Weights of a small image classifier: held-out accuracy 94%, trained on small renderings of single solids in any pose.
Rows from block 3, named by matrix and row number. Each number is 200 + 30 x the weight over its row's rms, rounded and kept within 0 to 999. All counts start at 0. After the name is the row's rms in percent of the matrix's.
# b10: branch 1 pointwise conv (model.blocks.3.b1.0.weight, 64x256x1x1), inputs 0-63
b10.0,096,172,204,111,226,187,193,246,270,201,169,191,204,198,191,210,177,206,226,148,222,205,261,222,191,205,207,250,215,183,208,129,175,223,132,200,200,151,217,210,240,214,169,222,276,210,181,193,220,196,253,185,185,209,200,153,214,224,193,249,229,179,220,251,191
b10.1,100,170,235,223,207,230,223,182,188,203,231,223,151,184,180,162,148,172,163,243,119,215,136,141,199,248,206,211,218,176,238,121,218,180,258,201,250,158,196,214,192,188,197,195,176,223,249,200,201,194,205,192,178,221,210,221,172,172,181,127,166,147,169,204,207
b10.2,100,293,174,216,148,180,131,155,205,197,189,188,213,174,227,200,219,239,217,162,214,186,220,202,236,219,217,164,236,146,168,178,207,230,194,187,185,215,237,189,262,209,160,196,165,202,186,178,203,132,192,178,175,208,182,238,194,208,214,143,188,179,245,227,228
b10.3,102,216,137,194,163,205,174,155,173,181,154,195,231,170,195,210,234,196,184,169,233,195,174,213,158,168,247,171,160,161,168,239,190,147,185,214,153,198,211,231,201,160,184,151,138,238,209,192,206,185,160,207,179,212,178,228,132,175,196,204,205,172,223,191,191
b10.4,103,223,210,222,252,178,204,224,199,146,216,149,174,178,194,202,186,195,205,224,211,203,178,213,217,161,199,219,220,198,209,224,207,190,196,200,124,182,188,195,180,216,158,177,205,243,214,173,227,216,249,205,203,213,155,171,168,170,184,207,213,179,211,208,140
b10.5,099,202,220,161,240,149,220,206,176,181,211,137,208,238,163,240,200,195,189,183,191,237,184,217,152,226,234,166,220,210,210,243,264,228,221,216,180,218,200,190,199,194,142,207,205,210,176,195,166,229,185,203,140,199,178,216,202,210,171,210,214,231,196,209,191
b10.6,099,254,181,210,196,201,139,198,167,194,175,185,237,211,237,150,242,207,174,167,196,172,168,205,186,219,168,221,208,211,194,244,185,170,233,168,177,166,181,170,191,169,248,208,175,229,239,259,172,148,214,176,198,172,211,180,209,229,205,151,186,176,232,149,211
b10.7,100,176,193,187,228,165,218,162,213,158,172,187,187,236,160,216,165,159,240,196,240,182,163,213,170,145,185,184,213,194,214,175,209,223,199,200,206,176,203,180,226,198,205,208,202,222,233,199,214,144,204,179,223,230,216,216,182,115,135,212,254,187,180,220,200
b10.8,102,209,197,136,248,234,239,214,183,166,198,198,191,187,213,216,227,210,189,185,247,228,197,222,222,141,224,192,176,183,238,199,226,235,209,197,148,179,203,174,171,151,234,221,212,191,230,229,183,176,208,128,226,151,204,193,232,206,199,222,237,181,238,200,119
b10.9,102,216,207,205,172,210,183,169,172,183,230,229,233,220,248,194,216,183,193,196,183,237,129,207,184,181,195,167,221,224,211,244,227,164,222,195,175,190,184,213,156,151,220,223,227,153,209,248,201,166,220,209,241,195,195,169,260,214,234,190,184,170,169,176,173
b10.10,101,179,205,217,215,197,192,210,185,259,185,144,246,219,194,201,169,195,230,167,199,211,164,276,177,207,217,171,201,195,196,184,211,189,212,201,196,198,151,186,145,138,155,183,226,197,234,215,149,228,173,218,209,187,152,218,236,195,159,171,242,181,169,123,248
b10.11,099,187,191,215,211,193,202,168,156,216,187,192,200,176,180,192,159,160,165,273,232,142,228,168,230,194,184,211,172,212,209,168,175,203,198,142,175,242,185,216,179,218,218,169,205,238,169,190,194,159,196,211,191,168,151,169,193,189,202,234,189,206,240,236,185
b10.12,101,190,211,169,156,184,167,218,200,198,178,200,151,206,129,213,260,166,200,200,204,206,201,194,182,187,225,193,226,219,205,227,194,219,224,219,188,167,198,190,212,189,166,205,247,192,189,170,220,182,117,209,190,244,231,188,259,260,174,186,171,165,165,197,183
b10.13,098,182,189,231,228,174,217,165,208,183,154,216,179,200,195,188,187,169,258,218,229,190,163,158,141,168,195,189,190,185,177,182,220,197,233,213,169,223,187,178,208,226,216,219,174,195,163,247,207,182,230,130,145,219,219,262,202,192,194,221,235,193,178,209,159
b10.14,103,181,190,195,232,163,158,213,206,190,209,209,142,155,159,196,206,214,188,223,212,209,196,186,161,195,222,207,157,193,169,175,172,192,206,145,223,229,182,220,238,194,144,173,189,130,157,197,130,177,186,177,233,235,182,222,219,190,187,233,192,204,243,227,163
b10.15,104,201,187,160,173,168,239,223,121,174,157,229,187,199,178,230,220,179,203,206,209,231,151,182,187,211,214,176,188,232,211,148,187,194,231,244,190,181,205,209,196,163,199,231,204,154,219,234,199,166,201,202,189,187,196,209,179,203,218,153,137,188,159,195,182
b10.16,101,227,227,192,212,224,217,145,224,178,228,186,200,240,223,219,176,215,187,219,220,234,245,236,198,210,220,216,209,220,223,217,218,237,233,214,208,190,200,148,220,200,221,187,217,206,178,187,228,190,218,159,171,196,198,193,194,109,175,230,213,208,206,236,217
b10.17,097,212,148,166,178,175,163,207,243,223,224,207,189,151,210,149,214,243,192,179,195,173,209,200,202,228,140,154,183,167,181,187,116,216,252,156,187,243,177,151,202,176,192,224,231,123,164,171,171,194,177,186,176,257,211,212,233,242,203,176,204,168,188,211,195
b10.18,105,247,205,225,217,179,185,188,183,223,191,158,251,164,197,223,214,195,157,206,137,203,171,166,200,197,240,192,208,171,167,243,220,187,183,194,199,190,200,235,197,186,172,178,142,265,223,171,192,223,226,242,162,182,160,197,103,219,197,166,166,202,221,200,219
b10.19,100,165,206,213,215,199,181,143,175,209,191,208,213,186,129,210,256,189,161,198,189,151,128,143,216,192,177,221,221,241,159,226,203,155,185,162,196,226,205,217,220,190,220,209,141,163,191,188,179,264,212,210,209,203,121,233,156,229,199,171,144,232,248,143,217
b10.20,103,227,185,179,247,157,209,203,236,198,229,251,171,183,228,187,197,217,223,172,232,236,210,200,134,202,214,180,177,188,259,193,219,241,220,219,167,187,192,159,195,176,231,192,176,207,201,237,186,188,182,146,227,196,185,196,192,141,226,237,205,184,174,201,177
b10.21,099,182,206,218,192,167,197,149,209,168,239,227,166,121,201,165,206,136,173,214,219,175,181,159,247,239,170,223,230,242,219,213,236,218,157,138,198,191,212,161,146,208,201,223,217,149,193,218,176,197,236,195,233,163,155,156,135,211,223,185,166,209,233,224,218
b10.22,103,142,190,206,210,236,208,191,235,193,206,241,194,184,167,222,179,208,184,228,192,177,232,201,201,262,209,231,144,244,217,207,194,199,211,214,188,216,191,224,204,148,179,238,214,162,216,156,187,179,206,224,172,206,157,161,182,156,209,191,224,205,173,166,229
b10.23,098,210,184,147,231,164,170,164,137,175,178,182,216,162,203,215,256,159,182,173,219,153,138,136,161,171,228,151,205,207,173,234,193,192,205,150,199,192,186,196,166,222,168,168,167,209,169,197,178,195,200,194,144,214,182,170,121,191,183,220,188,198,254,161,190
b10.24,098,208,183,201,170,157,128,162,181,133,130,163,189,219,199,174,239,112,200,214,196,184,208,141,193,194,187,180,206,178,144,179,154,177,141,202,199,199,283,196,205,275,213,231,167,213,170,201,253,164,180,187,163,194,249,230,170,145,149,178,202,235,172,239,205
b10.25,100,184,199,238,214,202,218,201,190,191,213,250,226,254,182,216,173,190,240,198,234,206,203,239,155,154,201,184,225,211,212,176,210,194,174,243,135,180,199,205,214,185,219,254,200,201,203,191,190,218,174,199,205,147,200,140,162,166,225,179,157,216,198,211,154
b10.26,103,188,193,160,177,218,184,187,165,202,199,170,203,245,174,196,217,192,208,231,184,190,218,168,186,195,183,168,190,223,179,181,192,196,182,216,188,246,200,194,210,237,207,198,230,209,147,119,205,187,190,205,148,154,180,246,212,211,142,181,195,225,175,224,192
b10.27,098,210,178,135,156,198,269,240,233,175,178,148,240,221,174,261,182,194,233,181,185,245,223,235,182,214,243,212,156,248,223,164,208,243,239,256,178,139,225,189,213,192,138,210,251,192,230,164,243,200,250,225,146,163,200,176,202,195,199,137,171,184,162,236,208
b10.28,097,191,184,257,204,183,203,180,222,178,263,200,213,151,225,201,202,182,174,177,191,158,188,196,217,224,206,189,255,225,210,223,264,283,192,166,252,177,183,172,179,169,194,190,190,181,179,177,184,248,202,231,181,188,187,160,179,247,244,194,216,218,204,194,180
b10.29,102,196,180,211,214,212,213,200,203,169,169,239,226,161,210,218,198,206,185,178,227,193,223,177,198,204,204,195,167,200,216,198,213,190,153,190,176,169,210,241,199,154,182,210,191,181,198,206,244,153,219,216,170,201,129,157,194,135,250,213,217,184,183,199,197
b10.30,096,203,209,143,157,248,203,173,217,177,179,196,235,209,206,200,170,199,201,204,200,176,211,214,222,215,156,187,193,231,217,177,181,197,226,195,218,181,212,205,225,207,225,215,218,203,252,194,205,210,201,215,219,211,185,225,241,172,202,150,145,261,209,213,214
b10.31,103,171,205,230,237,222,195,195,189,181,214,199,160,154,208,166,145,197,176,222,211,211,184,184,227,225,179,257,211,188,255,152,197,195,211,170,182,180,182,234,182,155,198,173,169,151,202,210,193,174,229,219,213,208,154,144,173,154,221,207,225,136,210,193,131
b10.32,099,244,196,209,231,120,156,195,183,207,111,157,234,189,190,183,191,224,208,171,180,189,193,202,213,252,156,204,182,162,171,190,124,186,225,195,210,182,198,219,195,205,167,206,164,149,221,181,191,180,174,217,159,191,141,249,161,168,179,220,212,194,167,180,259
b10.33,102,150,200,195,260,237,201,185,149,224,202,217,170,192,171,199,229,220,189,205,148,197,166,189,187,221,169,210,168,243,214,245,190,136,197,183,196,236,143,231,181,184,192,211,219,159,210,205,167,224,200,219,189,188,151,217,184,198,198,144,172,222,139,150,224
b10.34,102,157,150,173,139,205,213,275,189,208,149,159,184,176,183,210,182,179,169,182,183,180,183,169,239,188,204,217,151,186,222,158,202,200,159,210,208,225,178,217,185,220,160,216,246,154,210,176,191,188,247,176,148,169,201,191,238,240,144,213,211,214,193,184,193
b10.35,099,179,247,178,141,200,193,148,228,209,211,219,203,138,222,149,179,162,174,215,233,195,223,211,188,226,145,107,169,195,196,179,198,190,181,163,211,197,170,183,170,217,192,238,214,190,187,181,166,205,160,190,215,228,158,184,186,199,241,181,146,253,187,156,239
b10.36,101,166,190,158,168,115,216,237,161,199,151,208,172,257,165,238,224,156,209,214,219,229,150,206,168,188,206,199,197,255,179,216,180,172,198,322,214,202,171,234,147,235,181,255,198,196,191,219,219,192,140,222,180,175,183,202,197,180,195,157,195,241,139,135,188
b10.37,100,183,252,200,256,226,165,152,172,170,179,203,153,227,142,181,201,173,208,216,165,191,161,195,135,162,199,242,220,212,192,221,216,159,165,182,191,251,204,202,222,219,190,246,208,242,184,204,192,165,169,144,225,187,275,206,219,206,137,169,173,184,190,203,210
b10.38,100,197,164,223,201,194,210,225,174,215,203,159,195,126,234,182,236,210,180,229,200,156,178,144,223,226,197,228,151,198,207,256,167,155,200,162,152,249,155,228,156,211,198,189,165,155,186,208,167,200,191,196,246,170,234,199,213,235,189,221,192,207,194,144,186
b10.39,102,205,192,161,187,196,191,215,217,210,217,188,223,181,177,212,180,178,202,118,198,183,208,234,215,189,190,168,255,207,198,176,202,271,176,168,203,164,202,176,193,221,190,196,248,208,170,165,176,244,217,218,242,192,182,172,208,199,236,200,200,222,226,210,158
b10.40,096,212,219,195,229,198,185,202,199,203,233,178,220,209,252,203,204,191,217,183,172,199,198,223,195,207,215,207,229,206,191,210,233,218,180,224,159,205,168,206,186,155,195,181,211,180,195,183,208,205,190,199,272,198,208,200,180,227,190,220,217,210,197,205,220
b10.41,100,211,194,224,110,221,198,107,212,154,177,238,255,182,226,234,242,202,202,164,256,232,217,186,139,225,221,166,169,162,165,184,189,172,181,187,193,157,213,199,225,155,182,243,158,215,226,217,180,147,199,211,187,195,179,242,168,170,213,113,133,156,185,170,233
b10.42,099,201,205,181,176,187,149,167,209,290,228,169,191,213,201,182,200,203,172,136,167,207,206,215,183,202,186,169,217,173,164,275,179,207,188,160,256,206,204,165,159,200,143,208,239,225,185,203,216,242,167,213,139,226,170,200,160,243,219,131,225,205,168,183,171
b10.43,099,161,234,164,229,240,201,214,175,212,225,158,185,257,186,175,250,188,174,171,176,185,163,181,195,222,176,225,171,200,225,183,197,169,247,193,228,149,169,189,202,203,203,173,183,209,230,218,169,157,162,201,180,195,181,173,173,227,171,206,236,209,213,175,209
b10.44,100,188,228,193,224,225,177,173,203,162,213,212,183,121,181,170,196,151,168,210,234,165,178,175,192,170,195,172,202,234,182,182,223,204,180,131,188,162,149,166,188,171,159,185,258,193,181,176,140,143,183,180,178,239,207,126,240,203,182,172,192,190,203,189,246
b10.45,100,179,121,218,214,193,195,132,198,197,196,260,172,150,212,170,208,166,255,208,216,147,177,132,216,242,131,161,178,189,220,219,151,187,249,195,172,185,204,189,177,192,237,227,228,217,242,197,178,201,179,224,209,160,190,261,215,227,231,171,174,202,176,154,223
b10.46,099,214,210,194,148,162,116,157,154,161,214,237,191,210,228,207,256,200,193,148,253,209,156,161,147,129,194,119,244,235,161,244,220,131,178,196,148,172,201,161,219,130,192,200,221,193,141,279,185,183,115,154,168,227,193,166,252,234,191,187,162,180,245,193,167
b10.47,101,214,198,219,209,204,213,263,206,207,222,171,213,156,200,168,143,208,171,202,187,137,217,210,248,238,193,213,206,193,214,188,217,220,212,182,221,192,216,202,217,233,161,151,233,189,158,160,197,193,217,165,165,223,131,204,222,190,170,153,195,212,186,235,207
b10.48,099,191,183,228,151,199,212,177,202,160,180,119,252,196,204,224,217,196,223,158,210,181,191,249,156,161,232,154,208,170,211,219,248,271,223,202,221,158,170,167,216,175,155,169,210,232,175,146,154,201,181,215,136,225,176,189,153,193,163,180,214,163,223,165,226
b10.49,100,168,143,198,197,160,209,213,211,191,178,202,158,192,171,215,208,219,227,177,133,188,227,193,181,171,214,151,216,143,190,176,200,215,242,219,227,230,207,196,210,165,204,163,210,176,205,217,179,237,188,232,216,218,214,254,205,223,213,189,191,170,185,219,203
b10.50,098,208,168,168,221,167,169,236,208,194,216,214,171,233,258,202,202,215,205,148,174,249,209,251,187,178,235,199,220,176,204,199,208,222,171,232,151,179,216,209,202,201,200,192,199,189,203,222,220,226,165,207,258,209,185,192,242,231,195,224,210,228,216,196,167
b10.51,101,208,187,194,146,172,177,150,207,183,209,205,243,197,256,190,218,197,226,209,229,240,237,224,188,222,190,139,167,169,171,176,190,212,142,219,125,177,209,213,183,197,206,210,199,166,221,192,217,178,109,214,221,194,190,205,216,195,229,189,152,241,212,171,202
b10.52,101,148,197,137,259,238,145,231,192,216,244,161,177,161,195,169,189,181,197,184,183,169,168,212,198,210,158,205,159,251,228,214,187,191,209,151,212,210,178,218,129,199,156,164,179,191,162,171,193,214,239,210,192,184,141,156,131,225,174,172,199,208,201,157,195
b10.53,093,172,169,169,172,197,250,231,165,208,141,182,229,199,164,337,198,182,197,218,183,212,184,201,156,181,265,177,211,256,187,261,239,197,220,237,213,212,162,212,188,185,133,196,177,237,222,183,151,253,169,292,177,142,183,199,211,209,195,161,204,220,177,167,176
b10.54,099,189,251,170,175,205,221,218,175,238,161,184,175,190,204,196,145,219,214,197,171,230,174,226,183,211,206,173,243,147,178,134,170,182,154,215,247,166,189,194,176,197,212,233,208,229,204,181,203,219,205,172,162,197,181,171,173,196,163,136,166,202,176,132,249
b10.55,096,218,214,212,213,177,167,207,186,207,196,217,203,168,242,176,292,166,158,198,178,235,103,147,190,197,222,174,193,203,187,265,193,145,198,181,199,217,186,230,181,193,196,160,222,195,201,224,192,199,172,194,189,195,240,213,226,267,199,212,122,185,214,175,162
b10.56,100,195,189,120,185,237,162,182,208,198,220,200,227,208,162,181,162,184,145,239,197,168,206,162,205,229,162,142,174,241,195,199,199,212,230,183,217,213,190,175,209,212,200,231,222,181,120,153,199,206,187,180,215,189,119,177,215,161,147,151,181,233,194,204,232
b10.57,100,217,216,135,152,225,205,170,220,165,178,226,242,192,243,202,229,210,217,121,231,262,234,234,169,186,228,193,199,153,232,166,214,226,170,176,153,173,239,209,216,179,200,216,242,203,209,224,214,175,173,199,246,198,224,190,237,245,223,162,165,191,210,202,238
b10.58,098,234,216,183,184,190,178,157,256,239,181,202,191,148,182,184,194,272,230,152,183,212,244,244,214,233,200,191,167,139,191,162,182,217,247,171,230,224,196,130,255,202,164,201,186,219,238,168,163,165,200,172,157,250,180,246,201,206,163,167,207,170,184,217,215
b10.59,098,208,222,171,193,202,180,191,190,235,151,202,158,130,193,128,192,168,239,217,142,137,184,204,218,188,116,188,180,239,119,232,135,176,166,159,224,228,162,202,178,273,187,190,174,199,167,197,142,215,219,173,184,213,202,237,207,202,161,169,183,237,136,170,254
b10.60,100,204,214,176,229,246,145,173,215,203,265,140,216,202,231,187,234,246,180,178,230,196,179,222,161,177,195,185,176,198,187,191,181,183,225,157,143,221,151,194,219,209,158,194,179,195,225,210,177,145,209,191,182,262,156,150,141,185,184,165,183,187,199,193,205
b10.61,104,183,187,218,187,182,190,141,221,184,229,216,194,222,197,188,208,189,146,204,210,207,198,166,176,199,211,245,228,192,203,227,228,190,182,182,213,212,204,155,226,171,198,191,199,217,192,235,216,178,183,164,181,241,194,169,191,228,208,194,198,134,208,204,186
b10.62,100,208,193,198,196,155,237,176,189,134,190,239,213,186,170,219,166,171,169,213,202,194,164,165,195,222,201,270,222,217,216,238,228,190,247,196,187,215,230,159,192,193,197,246,205,270,189,229,220,212,248,198,167,197,213,206,212,176,191,179,207,206,230,187,159
b10.63,103,202,214,207,188,179,214,216,172,187,151,178,167,205,170,191,207,139,180,198,120,156,129,177,204,210,232,240,187,153,207,181,174,194,204,214,175,209,219,260,190,234,197,185,195,213,221,174,246,191,237,209,194,187,208,178,122,176,206,190,192,180,225,205,219